From a checkpoint of a small self-supervised image encoder.
Model: 6.25M parameters, 32-pixel images, arch caformer, patch size [2, 2], widths [80, 160, 320].
Training: muon at rate 0.0044, 5900 steps, batches of 512.
Data: trained on rendered landscapes of hills, water and sky, 41.7 epochs.
Rows from block 8 of a small self-supervised image encoder, named by matrix and row number. Rows with one number belong to one neuron. Each number is 128 + 24 x the weight over its row's rms, rounded and kept within 0 to 255. All counts start at 0. Numbers have three digits each.
After each neuron's rows are labels from the 100 images, of 14848, where the neuron reaches its highest value: "strongest on" is what is common among them. Only what is clearly more common there than usual is listed. The data: rendered landscapes of hills, water and sky. In brackets: how many of the 100, against the usual share in percent.
# fc1: MLP up (model.blocks.8.mlp.fc1.weight, 640x320), inputs 160-319
# fc2: MLP down (model.blocks.8.mlp.fc2.weight, 320x640, transposed), outputs 160-319

fc1.535:105098099139079153115117111124131145093143128097095144098142082094153143135097109128102161119160105104140141134129140109139111124150156114106138107129105135144131122125160109164149147126116156114148079154131155173135119137125116084119143109135109126153151142133135091100151134077131152102149101115121130140124167122134188139134129128095106141156097164140163149129098128147126090158108119140116096130140049158100095110124100180132100119154107119130102144091135109129104109147143097
fc2.535:145127142102150158111153153136095136122114122105106138132119125130105080091183106130098138140145162141065111117131139127087129114180103127088116141135122128128146100131123169117107130124127102130091153165121094156100153124122127117105148118096126153148114088130146153130104135146130112097131138121124076153097118135139126123143113152104121118121120161106135092166182155167119125115112148120165128145175138134125134154136142161167139093123136092147157154140187099112154152102093128
strongest on: night (60 vs 24.8)

fc1.533:162150132105140144119129134136115145105114135095131122128121130147121081101164102097104176149134134084116171119091094109107135131173156115152139101164153130179118120161068110170130099115129120094129118107132144165165154152124131117124135083102168099121150134127125131167122088134095156105099125121132130111137148103148142090126121160155129079106109179151081122135137129129133130134164076146158130133161135174141137169143127125114122111116125079150165114112116112132100111102112167
fc2.533:106127144136146089105147157142140144160134129151128118113165136132054140162118143119150126089115133103138135105183143151123097101056122167144098120078143117146167128154155095142139102128147150162087098095090101141150145140137147108096124121112156138156139124154121115124157131143125113105149183131162106106129078178113100172121118090124114121137134117124133119171144143127144117130111142090090185144142155126137101101119167165135128164105147104122141161098150135111101141125124144
strongest on: sunset (57 vs 25.4)

fc1.482:148142109151131111118105107164131103102103134150110126168135149088116110128074179154172105146162128146139103116099122152114111118104117125100127109094144155109079151102127118075130163145086142116131172116135123120092125120091130160124102133100144114141128110101127128103138119156110139126111149193157145134112159146159116138122125085128138133155173061135081121074121108157100157108073139107083134133139173099092147119105106126148172154161131134122156129108121151117131143150123144
fc2.482:073169122106135112120135142078123120146158111136128130118136112114124151140138135154112128155157113119086143095162138120144096138133097128074114165125080157139151079098145106099110145073169132137120131137128122155146104143106134133103153115122129150088144139105153105117109146137163124127166149172156127115101134152105157157136123129137100110108103096111125129084145164112081104124119136135130113119135129124146152108129166126103105140130112094136124172179136086129106146156168161
strongest on: snowy peaks (92 vs 14.1); night (51 vs 24.8)

fc1.94:157138166086137150110133116158092146154118145119172089147144146151098142102160113087144197082128131099112118182095129128137160114121136130156146064135114090123125094166141125138173119134146097129098103119080154137141129102124145127130127138150128089124103156111145066115125143106100121137168143074093109136140148151141108102130155131167123153120103143151077147121112107179123101096140135105137103131139091188113147117108138155070136124103138112123135145118130144133138105121154120
fc2.94:101086104091115124167100150126126151087121123113103134158106093126139137134132156114143140080099151133121139135131145127128110104122133138153175118113106127155119150141195107129094110152140130088100108119147148104128150135064144116119148137115160146100143130084092127124115093158176120108121119115114099115056115159157105126073105162120113105098181177131144159142143102107145120154118126110092126118154111065179156117142131167160164132108136147105087143107154172110176135113136137
strongest on: sunset (72 vs 25.4); dark volcanic rock (58 vs 14)

fc1.59:110109104096126123113129139144106101132195149120120114117088106111130148152111132107143123096105144151165136123125146085095131120138129130147146099131095136119099118130156123101134121106103158170095063122100090111140128127111123112139144147114112097157102161118092102138160153099155104142145065107125106130132118123131076109146123168172151132103179118149126125156166121129094113117123086140121123182125088111206122153129103081139139095145126123133086105099127096078137076107124146
fc2.59:135097100109150149118138121119155186139112164112076092121127121123091122127125131131162164118191132166140151113115126132158157112129134131178094118141137187102105138126140140109175145160151102164100148123115119136046109158093077137124118138143086105137035152134100112105133106132139072130117132118109127091089165118119105145115134113085160119108157114151145131120137087100130119072144128138162114138165135166140139161124076153157099139125141135159171128144116144110127153135096109
strongest on: water (76 vs 44.3); green hills (60 vs 14.4)

fc1.208:135126140137150136113091155125129121100144120137117105134154126091154170132075127099164102163085139124143115124121152150136127177097115132112150129125131141147150147135111109126141135149120161133100108119136153104130142128084103107112111107118107126170166124110091140128133143122126106139122191129106148128078149108140136106110085129186132105122164165107135171194136117147147101140128114134122156140109140078134170081150080113127130111128086113151100122100120159148130130143154095
fc2.208:161099118125127129137104140108123191139091101118156067120122144134150110121155125158127129104158107140112158154128126090151125106104133113142150148110147158128144144126175158128110090137132129131130179109134126157144150120171150116175108159084131141113148071147118129102099109118133147161106118148076123173162126125126128084190115154115130126136105109144124156092172091095118127145154103126128126177139131114144092128152152114127105121116112167135144107115077124122094151160178137
strongest on: night (94 vs 24.8); sun or moon in view (52 vs 8.6)

fc1.6:127134119093108122143139117124136136140142133147113127167179136151125141113114132089076133124138103119112114155137109075134111105152136135181147127164096123152119158102103143164121089112104134095104095129108132178154147172100146123157131116128146166121121109122137097128128147135139180146127074146147111123149147125125136134160168159142106116140127101130165093108128124117132177132111108109099106134140162105146163075121123133115118118092155138138103142148111142144149145087130157
fc2.6:157136099133161129099201135176123126106158112143125122134104167094100129107129111125157166124119102140141127101131113144152134147136142104117123130153113139097116117152117081128137124116118158137155168154114133153116173116153134119107094150128148115152145105119148165151103113101135133131150151132165101114112051126144125118125111112078134136148105110111147090107142120148100143131134140119186137128110121137122108177094098130115088092151117103138153107125111134134117117143138078
strongest on: water (100 vs 44.3); dark volcanic rock (61 vs 14)

fc1.151:134153183110120118119128144123105115172150095155095170123078172144105126092166136090139120134098146118149100123187148091118124097088154122107130167129133123134090128077129167150139126147142141152148161119118114132160165105146113101147143121115111091134149114117142127146114145153126138125158092175154144158094127102145107142128151145146109134111138141169158119156146134134101172118070160091140119126146099131140097107129164121122133156087133135123142096153124125160129095108144107
fc2.151:106102100155145132096129172129110096148137109158126118155171127124134135129124127158095140115140093118139140096126123151149104143135133124136101098123131113164154102107159140126125125090148119118108107106093155145123134126093181105135095118130168136146136128121113131130135107125158106118140169121115146133143174152132100109119141143122095120098143077079120138106083132171147156133136119157122163137095157141140111190113131173142109166113128129170133123147128145158134097139137106
strongest on: night (88 vs 24.8)

fc1.595:105120152110163139128170095089123116123103164161145088106125161138121175147140167120127117151139094153124107107118147122131131135132137119152170083112101144112114119120132070109122159119101115073118159164130087103158136119106158136137129098092104141118110178127138099086118128114162138114069132145129111147132137120164153126130111081180179105098130101151135142187113100138153142149138147119133131108111179149147137118181170164127138138136119098099122157094138077103132105123135137
fc2.595:149145122121151095161122108137119147129098069138120099098163145165109129126122126142201132135094089113168157151112099098092159131104129105115113124126105130174127164106117130135132113149131120080101127139106089144134150125134133163101133152138151139152128144131122118158141129117108145128132094192152147080133124097144138146150087125125166120124129123153102102085136148122160141139123066144110145084106152167087115087158124109067113144160128119146131127092177144149079160107121131
strongest on: purple alien crags (91 vs 14.4)

fc1.60:126100155123189107115089110111131160107127146164100134086100118129145131179106125123141148162122161043118131157075095141180144116162146119140125100163102116114151139092102137123165160128135143107141144096149145142143119125146138126182196082107116100109127117082099097140128131092119118142174159116132155152095094116136168100114145106164152139149125129098142096111133139136120157104099124116130122144138118138115104130118150184100126163133106137130131101136125098146126130143162114
fc2.60:123140096122109135169112095102082163089136148130116113148178143142093121108136117063157104146124131123145070130145094138175129136133124147139143158146138115151111137122148135130114106155107134120119155132153102115122133103159103134083101123140152156127146188124103115110168088162126150056124107143136150089130123128164138098095133147108111114078116128141144123144123131124119148096144164165121173136152161126122145134090132131153109162098161160111155138135103149149144076149142141
strongest on: night (57 vs 24.8); snowy peaks (54 vs 14.1)

fc1.343:134162110124148145073180099106122113107092113117122134161132121131113087179128159129135154129155167136167138119187129142127102103131124136121117154122161150115137114154097170139120107105126119116107157091106081110149144165177154135135136138157102118109085150122161147094092138131056187118096115125112092100134120164136151111102147094107180133161191143153139108127113142174114127115142087102160161084102133109102146085132126137116057117137161140121116145116112129110155135129165107
fc2.343:167123160112137115155143153147090091167155137117115138135160117115136121061155115146066114136137154114137086138089097109161093097128161107122128092166095114145115126108144118138065138096125125140118138159123130149125118129132114121129114130166136116110101100143140106146124118155119105135094154159102159113138106112146118133170142151100141129159115113089116164108148144168117106163111146116111114136135121118125153114131203139168160180116119119137130133114145136089099154148144125
strongest on: night (68 vs 24.8); desert dunes (41 vs 14.5)

fc1.481:100125101065142094122124109118171133104149127123117137123128121093115126154068118173143121130129119144173116143099124142119147149089118094108134144108138130092112135117161112111107082132113124127152140124130110151131125177115168127128110109059111145106113141147156128167113162156088208108126113145122124145160092096148142164136087137170151129106107098120110096128100119141183117114092112111136113133152155096157155117140106084144158144154122077127105112111104133123131132105165134
fc2.481:140084101141158155154159116113129161101113103145123084171117123176142104070158141151115139104126095135109115110102142129117101112142127120118123138138135126135123134155166148168082118156139142144170118096090121115104168134138064178137166138198113124122139118083137136151130117163079143131157155140141126129065088107124127116130120121104102172091167125131124158125120124082160114133135123144124082145091113139123083091138137141150114142167174133139116137160142126126138119120138123
strongest on: purple alien crags (71 vs 14.4)

fc1.209:115141120119098117154114114159102147116127134183123128109139184135126118097138124116099102131122120096135146074116137157133132144128125098117110102112132100130116133102113144076121117151130158118126138113123160115150093124154152093164106119129164114124133120147103127064139096132144156161143118142093127149135114139172126148131104138117116124136135156160106075148172146119119159100133188102095180108110115167118101160168178142144102114126153132109134120116160111103115105159111099
fc2.209:103103150152121152088128107066102143151127110127097128140155098129111152136120141143125117095120115137136125136111150118142121134120141153103127078147162149148111132128104120156116132077173160159170172138111133123173109170121101107076155129101127142085095164108115137168100134168135095108153164069162158125142124146121107142136116111103098125103118105178132155111132141118118116115133081141166122127111140151134126116137085113079169138135086102080134125119119123134120148137141129
strongest on: purple alien crags (43 vs 14.4)

fc1.213:187145143111122141104092139174106132197157081116086128130118142133111150135115149141097124101159159129137144142086120144131147148122149148066100094134128164109140150137142111135161102171130143114134121136166173140132125126139136111101149124102150137094135125144143081097142143125133164109095106174131104132129118110072133083114167144150149111133129120143103132169124106128105106103068158112105154111135157120122134126122154108182103144161115147135107123130109155161146144165179119
fc2.213:129115127099098117126094132142170151119154163146110155150128119157136143109114096155155098111085135100145126088117106119140135081136133144173148152122130100095108098162151123108120120112185126141114089138118110163121149088120113113126107124146137098161126131093150089170105155096124116147169116155112102124142134158158159151100124114173117176131141121127143131096145107143132107140123125146144131138086157137135087132097136145134106171116148134108118096109125156092059125104113164
strongest on: snowy peaks (75 vs 14.1)

fc1.623:096138088178087134127129133135124113144143061103119105101090156119135132115104128168076144157129155099128131117148131150137055111146160131087136105134129149127180169117141142093147126134103122130142142102133146133097140154126119165137117148101136104084117144150150114082137140136112116117123106121159135112100097126144169113113153126124128114160098100104077147135115134123139077108105121107140146141121150126128145131156130129157110123150146102151160105134124139181116138177137123
fc2.623:161139128077125124094122091105154118136141145165127140082133115140138177136133148167133122100143104117143149119169115156147132127139156114114114200154130146117162148095127139137123115125081147154124122144096106159088112124153111181072113103131123093165117158123123088134124113083175158113085091140113132102144129136114081095126097131100112128115145068177091171151114132096114113093101130162090109105118155130129117135097114133139102150123112150096168095132123121123127150083132141
strongest on: snowy peaks (84 vs 14.1)

fc1.571:146143153122145066134114110147127122099154159119093113160162112146110122119107113083108146117071151134116140111144112160139108156137152139137106141094120128142116131099118100129109118132084141101113124118121141108142118171113109064090113089089124075135162131140122110100141136112194147121107079158159126141154091107134168147162102100123172125124127142116111080141107089157114137155162137163141128110143123162118138120094176180148105130124100106124085145108099122116096086151123151
fc2.571:107130110136143152173065147141122110120144139134136073134094115137130115125149149125151127124124096117148075132125114177157131114107143102102123113167127131095140148156153132150095159145083113119109130115108146154087113083109100183124190127153147117119127151099140113106132118169114111136110088098101135134083134106078114144113140101153167144110115106107103162104146172111153120129092097109150126192112134182087127127171122114161126120115144103133120151126135151127130187117147139
strongest on: sunset (70 vs 25.4)

fc1.135:156117165159130123099097142117150163135133151121103140120130124103145138144112138109134108122136106122138130132114125094153125126135143127112134109090132128156128110106156063124168123114132113137153108127115110146133113126114121158130140113101136173126157129149085140113125161142131149057148056126119140145149088092131180093148137130132142109145139139158122138155107134152151155114093120111150131109050114119130111116090126129155127133146118174169158135131153196106142140165124113
fc2.135:135111132112112142168143065167119099094134127176150144119082094123100120125124109105134106137121107119116108120116127152116153120099148127146139135133160088165126172116088148138109139218119153138114126125150132165145146124130153140098148156153124146111104147138159111102129111124086137137128142094104157120139119162165069119107121158139155162093137093142137124078142122119127117151160127091112137099143172167113153171124102112090165095120159086138094095114128116185120165127116149
strongest on: sun or moon in view (61 vs 8.6); night (60 vs 24.8)

fc1.353:123124121154162131101123132132158138124110140147080142165152110109175132082157138128103145094120136152122149132126146121091113104142121146153108122142104105139146102103097075125119149162114133121098146154161133114144129121120120150143155125094107156131116173128116120084124124173123132133132134134111134183141092089060122151119140183129176137141145113121154126122116115105130144110079138108137135132101139172128103161104099130115142121161163157108131108087124157156116125141213128
fc2.353:183151105120103123168098074121075100118143173160183129144125107101123110136122119137160106120143142136119128129134092123150158131147110112087154136163150116114136082155179119130152130136143130122100127130097127161103070123138137139111120127138139068115142109139134136130160130122155079082174100134120161113145149169142121107168095108116124116173137122155118111110151119154120131121177152127075149091139136121120103113122140105130125091159111090099140138183137116126125139165081106
strongest on: water (76 vs 44.3)

fc1.434:145127128138099097136103136152082117097101153143146095115133154093085100139125126113093072110150127113139132144139109109154137138099119133177164113113128137118156110137137131140107135152119118109131153131069097147125105117130109116142109123110127150137133145161159149108213171134140146104114104138090099116106153132157145132169124128169128090133106131128128125155142120118177153115133127131115148112162135162146135138149157180135156116170101162086114136125089146116162136092119126
fc2.434:146106125186162127133141105114117151139125127112166098106145166175117144120157130105088143122119124090144120139143076132153131105096113162144098152108126104132150131089120101109119202125122151119115152127121102103099123114171139144116145115107161169108179138157084088119143136155106143157165121120131130120117140129123145112128170140134117151123100087164095127114144172118140135124095139150078132126096106136080115107103101130115128165138177180148143128089131119140132126115128106
strongest on: water (92 vs 44.3); red mesas (74 vs 14.5)

fc1.443:176100130112144113145144162162113160075109085146136089148123154137142122126149124165171140114105129114143139158107122108148105137134127135120118128137143127141176120115109136102164158100121109106123123135111104142085120103155139149157120136058139088127137111188134127131114177074127115104137106091150134109164122052123122148138144151138136130127166112153153122108139121144135145134136090114139110150139081110082131150125120154097129142161104164091126164144140140142050152139155098
fc2.443:086126164149120139153124112172118122121133101093087184162134118100122144144100117086127124160121117110083133151154121137178110110129126143147103136129135129093106166133137170148138118152151110139106106151144089133127141098089140112127131130145129152095118145134090127143094117063148106191089126130094147103113126132160129150113103131120127102124142174110134137108109118130121125101186172091088187129135182148153141169113110125123149120129129101180122096168153132119151130125101144
strongest on: sun or moon in view (85 vs 8.6); night (53 vs 24.8)

fc1.101:162141150124121126126116142135121121139121102144135120131134131145141090120110095117174112126084148152135137122158163165121098125130135112123136147091157154150155121066167147121119118179123128106108133116132140129127110149097131130088109165097097141142143181115144144141151138064169118116096125130092147103157090140137124155103153123132136098114131131130139171112103117110160144193144115153103097112124109134141108105115162160130142157139133160118125172122153132156164064155106126
fc2.101:139148078146121138097148127161140134162129144130143125150106134097107148132112157114137170145160149131155125166118082103137163146191096113105145141130140106135129094113083101126165156085121101091143144133113114102109123144119128110108146093125084139124132113169153132142133113194121138127138097125142118118104118122143147147138068100144113127116124131099122139139134135164090117163130115136160108151120162127137173120160132145079150117147138092085118102120122100113073102116110122
strongest on: sunset (65 vs 25.4); sun or moon in view (39 vs 8.6); purple alien crags (32 vs 14.4)

fc1.80:132101119127091128099094107065122127133135119123124138076142125135122138129140127146128132115148141144107171190146107150133108148140113135169148144125107112140135084121122144115096144115151109158110088143154134127143124189136125129126146126160122120138110101148103115093110147106170116135115156114135142137083113094092131081082121121119148127149165122164079172154125136111135122141114148100112150189188138086116146088115136099106170123097179118105125161144138095113130110127138122
fc2.80:139183109105139098152128120134113121140137138109113110125139151094147098107157155131139106130162147131144121090095094156130136099082165063067140096150142136154111149106124131138127118149138120096148159118143105119092145071073161124130140152141086126136128141131148137115130152103097118096127138166120138129151133108163137131148133185142101117124146159105140174091099109127192124115120083184147134094106136128100160112131126129150155108160124190130083092160189122133146102136121139
strongest on: night (52 vs 24.8)

fc1.339:122096108150167099124130153085098139158160138136163144116176082128132147162101163165092105123106162131137175124095141122122137109105151135105151175103125111127157133168162104100126158125102125129148098148111093169140149138137121151121153133138109110121096120122129129100080087113119142134171148121106121094151104100094111117079147091125120152140177087182129117111080145179112133075122123118093110114122161128132181134115136126113148139118108100126110099112142157121134137136155120
fc2.339:130131151090123168121192113128133149128104137135131138115105164112158117127127145134157105114132113140103112116106106140082128143113155123119096149119122202144077104099131115122143154138162131181129152142113147171159148137162131109119117107119141130128113126136121101144102124119112127118132154158135074114126127131164136092104134093122161125090182156128145124136129102107137091124089202120167130153138112147140074109140109145113120114166172120159138154115145124148108143164110112
strongest on: sun or moon in view (57 vs 8.6); sunset (55 vs 25.4); snowy peaks (32 vs 14.1)

fc1.103:143109143115115129166141131153121134100139158152100155100092096109093136129142126112136124185133141098147166153114174110146113146130148133141132142126131143181116150157116147139130118147133190170088128106112115140145085106103120075171130159141102145128138140131087124163083128117134131150096112155153111094155130121126137162126148127135128110074132124143173138117126135137115193104119105146144129072129185146099115089140156114130149112096173123103129144153140148164111117126159137
fc2.103:109137167159147109165115110149134163162137131127165112128156136173162167135105120088140133113126110072107111103153074122098122121117120128150092119102123151142140145138155112158172157130181154136140146140107115144189158131149113143136142131124117138144143167138142155087160129188111133168131090127098135148127142131110142112149113078116163139133096119120127148142113113124122090120066118136074103108115094114116121136062172134129139106137067171104148098145176118136144154064095104
strongest on: snowy peaks (32 vs 14.1)

fc1.234:148132121101139087111096145135129193117138104137111092136150116127112109114120130134113094092125155144106116118117152126096155148128115109149144133101110124140119133100124098140143107136145133118134150129159112130103101155058133117093099112119139119148130155096126105104150115138151164153083081143116147118104140084134158118154092098072132048083106142118110150092098149137201156132140113137176138144093158158171129105091122093170100130109142121146146117141126143129108129139133128
fc2.234:145085132167114122125115118087144082126103097119136098109150131134145162117114161094145115121069114141130126138105101145130127163124121171110115126163129111109098116153076129118149134145101103135119105129096085113109149154127136157127146173147089124104095141182131124127097152146108153169168133120126173162120130149132087149128155156163165121150137086178136097146111128136116110151153106134134113098113130129098130074154118172117115136145108093129162094120168166105130151099116159
strongest on: purple alien crags (86 vs 14.4); overcast (57 vs 24.5)

fc1.472:143137137065118180100158131122149137123145070151141149135110154080142142121134131121133117149071092121098155137155119129128120135111135139159140159111140120137091107166123149109099124157118121134091156128128111111170148106144109105142130153175124124129136118089137124117189112144132132175124162136142088152130162079121105138138100112133157122145137122152093102147143125146137116134144132103132110092109153152133112097133105109126109152105091102116145107124124135097106112136113138
fc2.472:132104139127149117151130135105111145158115180069131088171111116124159146178120106109129113101125146160116106145094126100162135123146122098131139130151155066100145157124143139151115118112130170126148098128125119134115096114115125163077127105089139120130130101182089116140107141084118145122123082132151113098132092112159147118101129149111129125134098130143134144116158127103156142148136137131117126135143120103110090153114141116156164081106152119140102147124104112144164126125167124
strongest on: sun or moon in view (98 vs 8.6); sunset (53 vs 25.4)

fc1.361:091160156126142142112131144149108109126138106121110105114131158163110114145098136116135119117134136142132094144119137093139139187136151163119096102120180128123107111081109130145120164110116137119108132107174121145151177135136168129145162117121150120127154144128133133104120144132135153099071135146069121144129128133139138119128133137152152143097125140109065129101152134104149190113166173134118133109129154120128119120107060121100183135157114138095128148142107133095124113170110108
fc2.361:096138151098158148138135122107180110116104112115087123163116140063142138122114125166109107162138119132077161142124139155177132112130095090094184132110139155142147143186178080121181122125137128162139125119076125104100125086151127114086118153097147110134126141098115100144114137146131100130130134110145114104144065123089141123139134126106113109156160118108122114132113134166062130132132137133125124139114113124134116146118148107169133151159142135128128103131117144142068152125109146
strongest on: sun or moon in view (78 vs 8.6); sunset (67 vs 25.4)

fc1.293:137110182101110112118096103135110136104174138102106088127136154132107101109144123105127139141142151137127060101157118124111169107124121119127139149129127126105141092141156162100126068126168151136136152114160133093116135142176093159076104089079094115158102149153145103130104121116114167093143104178114141112107112128132117114120107185157090130153100153152132105109116146134123125125123116105131145153120181122114140117128119128102191085139151112107108164152099163111153158111139127
fc2.293:162143173127152105131175134068133086136105116140124093110108092132144155121117103159126083137125157154132129122122137125148073137118067124118131159121093162129130153101123093139101120143109098164102114177131134163106129129113129123139115168123120142131138084152131119130118111148143113176091117133085126077076127137155155123091143122116131085099095094133126085143147133112115127101104157148097096117129115141163136163115146141125177145155117119110121165151160139076114135175127123
strongest on: sun or moon in view (71 vs 8.6); sunset (65 vs 25.4); snowy peaks (34 vs 14.1)

fc1.517:179135118133102179124153182147084145124085119090117159108138162145135117141124056156140138136134134077074149142113129148119117131114127142171125176127099124134129165147138132189106095121108124115097114153123116118131089128083091090104139103151131128140132118103129132127113138136135145125086145118135087178137121146140075143163130126112112080132134114173135125149099127115147144115156146104170135150118127156112161077127142102143098138069143118098131124122113113115093139171115133
fc2.517:153132154138117110159102150171140153163118141119182127130109122147147124121133121127139096146126127118137097112154106143140167138092127166161159096155168137161085098101118154126091120170129133121124138108143156110153126121114078135128141072108162171185116132173088124130126125166106096142105102117137146093157136175109115129118109128133107130083155153072147139124186115125161079146126127139137092086087144108113148148141121106166154115114106139114116146130145111131097135148146076
strongest on: overcast (67 vs 24.5)

fc1.494:170161125087121120165144133142144142116180134125148119091114123100113123159099123161118143098130121149148148127114163142112144118156148111136131097122138114130125092158119118155157131180110137087167116140111119113130150102162148119121123150107145097175139169170136124139122104159124098142141114092140117161111144135149129174102130093073148094113087132135158147137128150125075143116167170161159138150093105160097115153147077142138177142159143128129154138085116084134117156162097124
fc2.494:109126201157152160130135140116090106110145121083151162109077077153140112125122111138104106121088136104125147124100158127171129167146116150098100128120066131112156151113144125086164133141089142144115145129107141085130143112114121113137171112134153122186119138119122116131115083120153156087157156157142135157157147140134121102104134152142119090145100134115154093188152127172143156182144130119104134109147119132075127073081130135157105108128131149108151133109162133121117131129127084
strongest on: water (72 vs 44.3); desert dunes (46 vs 14.5)

fc1.89:138164145128147146129154146138142127130122119122158105092093118148079132143138134126112126122104168161159140100159139099128123129139127134170138133041120136114120112115113136145117162100133130139122129163143085113132086112124150123149069100188136114119093168110144143137110157116127157154115119136127162107079124152150154162168127110114144129115104124124129143168170117103109117125151132150136116150116085146104145112146145102119084153124137131156093155111072114117134140126112085
fc2.89:144149137134151119145157145115117180163130137098112166116121125112103136119104127122135119133108154121161117128110158135197122097098094154168126130169165097143138110092121158108145098165163123087141147077134130105114144131124086111130170114131112118168103127145169131133128108132120142158100126096162132147141147098130115123099113134150115100090119182079185165115093101093112132104119152130179135123118118149108144137115133110172161116162124145096132130131156097145135117119163150
strongest on: overcast (59 vs 24.5)

fc1.215:150108163126113120125133146135109110169154127105123143149166139123131178150131130120156172174130155163134098135113152128125113127122105135134123157106142143159124135142101077128155100069102164111131122102122117125144161094140147153112102198076126156152115121158075122166124123062095141141164109115170125110119096133090147123106142133152147103148152129149103103124118100115123168138118130115095151134130125120133126114087110082150105141121155143169130115100152162130139135107156125
fc2.215:115115120136137117155112114139129103110143152100148131134122175125117141141130140131094086128135146086143125146126179102116154127124126125113116175154172102091127143135158131103124136156179127085127138169127110118104144153108116115124141094141135114185129118128135152148157088143130134111107118130123103114062108151117098139170125141120136171103124134096141114130099149120128131090116114105131142171095168125159174144205102079116111162131091110113166118115119117173093122099149116
strongest on: water (100 vs 44.3); overcast (56 vs 24.5); dark volcanic rock (47 vs 14)

fc1.139:131079133088130164106137096096151138100126090074145095089164109139146097140152131115151148119148160133141127120111141119120142129122154087147142138157164112153103103130156115181131146140140139127108101147130116153171105074141170135091166183125125171089101136077122120129171100095112099120156157111084119139131132122092104140131089109158163122115124114109133107096142120124188132117083153118116126115140125145156147094127114151114150095151145153149137111108130120135139191125140125
fc2.139:124137091134169105143112142188112123134123102169082120146104112114122140115083116120087108101105145125116145162153109191099116147122126133130114110092119140094130139146065107118137115167112109098076128107138166089115153129138146158126134130139126133148115099126144083120138151113121164118089136165123123135124112121150128140096129143120151107114114180142124119172146117143126123090132170122160120123100152100139084115157099133154121102143130141148122128118128186140111101159109095
strongest on: purple alien crags (39 vs 14.4); dark volcanic rock (33 vs 14)

fc1.621:157114110149105139086127114110156102124120130117101123112104120121128114183158127175128157096157113108098144122125133166133174134168100106144127149125126155095104191074135136132128123124135142145135140161117141122109137152127132127123097153137146163148094140082083121122152111106115142123169152161164087087141147151148120121143106137086153107120145102147155171130149143124130116104093123144118093148126073121112126101152140137095098134115121131100155146168113108101144140113153131
fc2.621:116125136113113123153158134146125100109112153170102125137135139119142137110095133106114123183151123143118120144146090135145140130119143129140144142120123100122168135193134119142181122173132128122129075139112137111138137133100114166086157151138131145106120138121135141169065138114141155145104099124121141128128086119107100109146152129122103134144120113135119162120147100130125138118165168092108140098112175161119172095107124116094140113104164115122097134106150118130157093105116109
strongest on: snowy peaks (40 vs 14.1)

fc1.235:161158107111125126055159135158147113131129113162093133059142134128151147136073146148098148129121119109175101136095160148109078148106133128117176143115142154082126090148137111120134123164153113088146088094197156135148151139121157129133176119102161096116131127109141151121116141155128139150140127091122128097146115151135145147145173122075185120135123114137149130180172124094134164113090134128131151087149147120090122167151150111129106131147126168115058125156133119179157109128139071
fc2.235:122124129192099128146123137148128124108148137143141171122090136164124130135101136150076119144140099087119134158139138083125124108137146141105120165137128103161109091140091150145133141106123122116135153162154105105062139130126140109164117147168124099125117129123136137104117111135112112143125118146124146127108123161135133181137143134140130198120148127112128140113100160174121113141160105139163107191120115147135154132161105097126127133152117133144131109156107128108119120133112133
strongest on: sunset (80 vs 25.4); purple alien crags (35 vs 14.4)

fc1.69:125126127141155121107121132131091103120115140123112104111091094115076132126135079113141105097162099158187185100168134133127111143134106115124166112128115168087162108130156123144159094121115085120102134159081112145126114140120130138141164103151140129124119140114116124120116140091142146143110117143158096175102106161199128156101127113112151135098162122132145140168092158150127123165119106139118134120175123093143122104182127096127126119088138124071087138123128150127119116131141120
fc2.69:117150110120116131169092107135137133124146121183115128116105143129137135121114134136129103167093139144143130174122119149134135131087111150140132120111096186155131126119160176089105161137111156114128149151180135126114135125102130127154094147123105154138144160143099144144097143153156121162112137139078127091130104092110145121127115134108152164127123121036145128162117091123137098096132145101130168168126182125103096165124100155133104149145137121119158121131089137171091200131112109
strongest on: purple alien crags (35 vs 14.4)

fc1.133:139119170155112133138117135131148139154121139129104163107042134100124116133091168132080134127125148126125161171112086116120139155108117149116137153135111156078141138175115131110077117101137118155145128128142118118129171107119133117166167158109138141123145127077130157122108108119094127107173095095108078171126130117126129125114100113091142175122142110137084131126163115121091093129110148134112147113157125121148130116102148080120070094125115118112118141133158132111156171145171185
fc2.133:120137138115106135143119119145108154115118131149118138162176129121124139153177138170198116111137111120189118088156147166125076118158157123155096115111089078189144169134127126107131129141119103101118116175143165081114115145164124154105139127181136135128098149165156117128150116087121114150121132158129141121121096122136147128119105115112126069094092107102104144160120141114140130139117117135179174081110161133134117126126090154147114142114218110165167108136113095124171141124131091
strongest on: snowy peaks (62 vs 14.1)

fc1.105:162131103146122133106114140097115101081103116133080157106109106104098152166150099127168113119116109099091122147137119102103166165121088168117163092129127076120125079093139130147119094139140136145132080112089133129133152137151108114125116145125138104177140143116108135091139104116137118114142172117139111123076098118120185145117106171125139141129126129199153141111163120126084121109104127121134126145095137117145101091131137120149112159116128125095129171099149116113122089139150103
fc2.105:129135141153140146182151107118150138125123164107113115120137069142084101100104194093113114149140155155168096093107149118135104137101130120153137128144186072137110114145151140110144127161118113164127152136141154124162095129152150100107136139134122134125138081131092149132162174157095146137069149134091086108120144106171102115113128123119118160116118117124095121130116132129118171124131177122068129106151129105113150147103096134087144091093092114130135146075141120108147162148117140
strongest on: night (75 vs 24.8); fog (73 vs 29.5); snowy peaks (61 vs 14.1)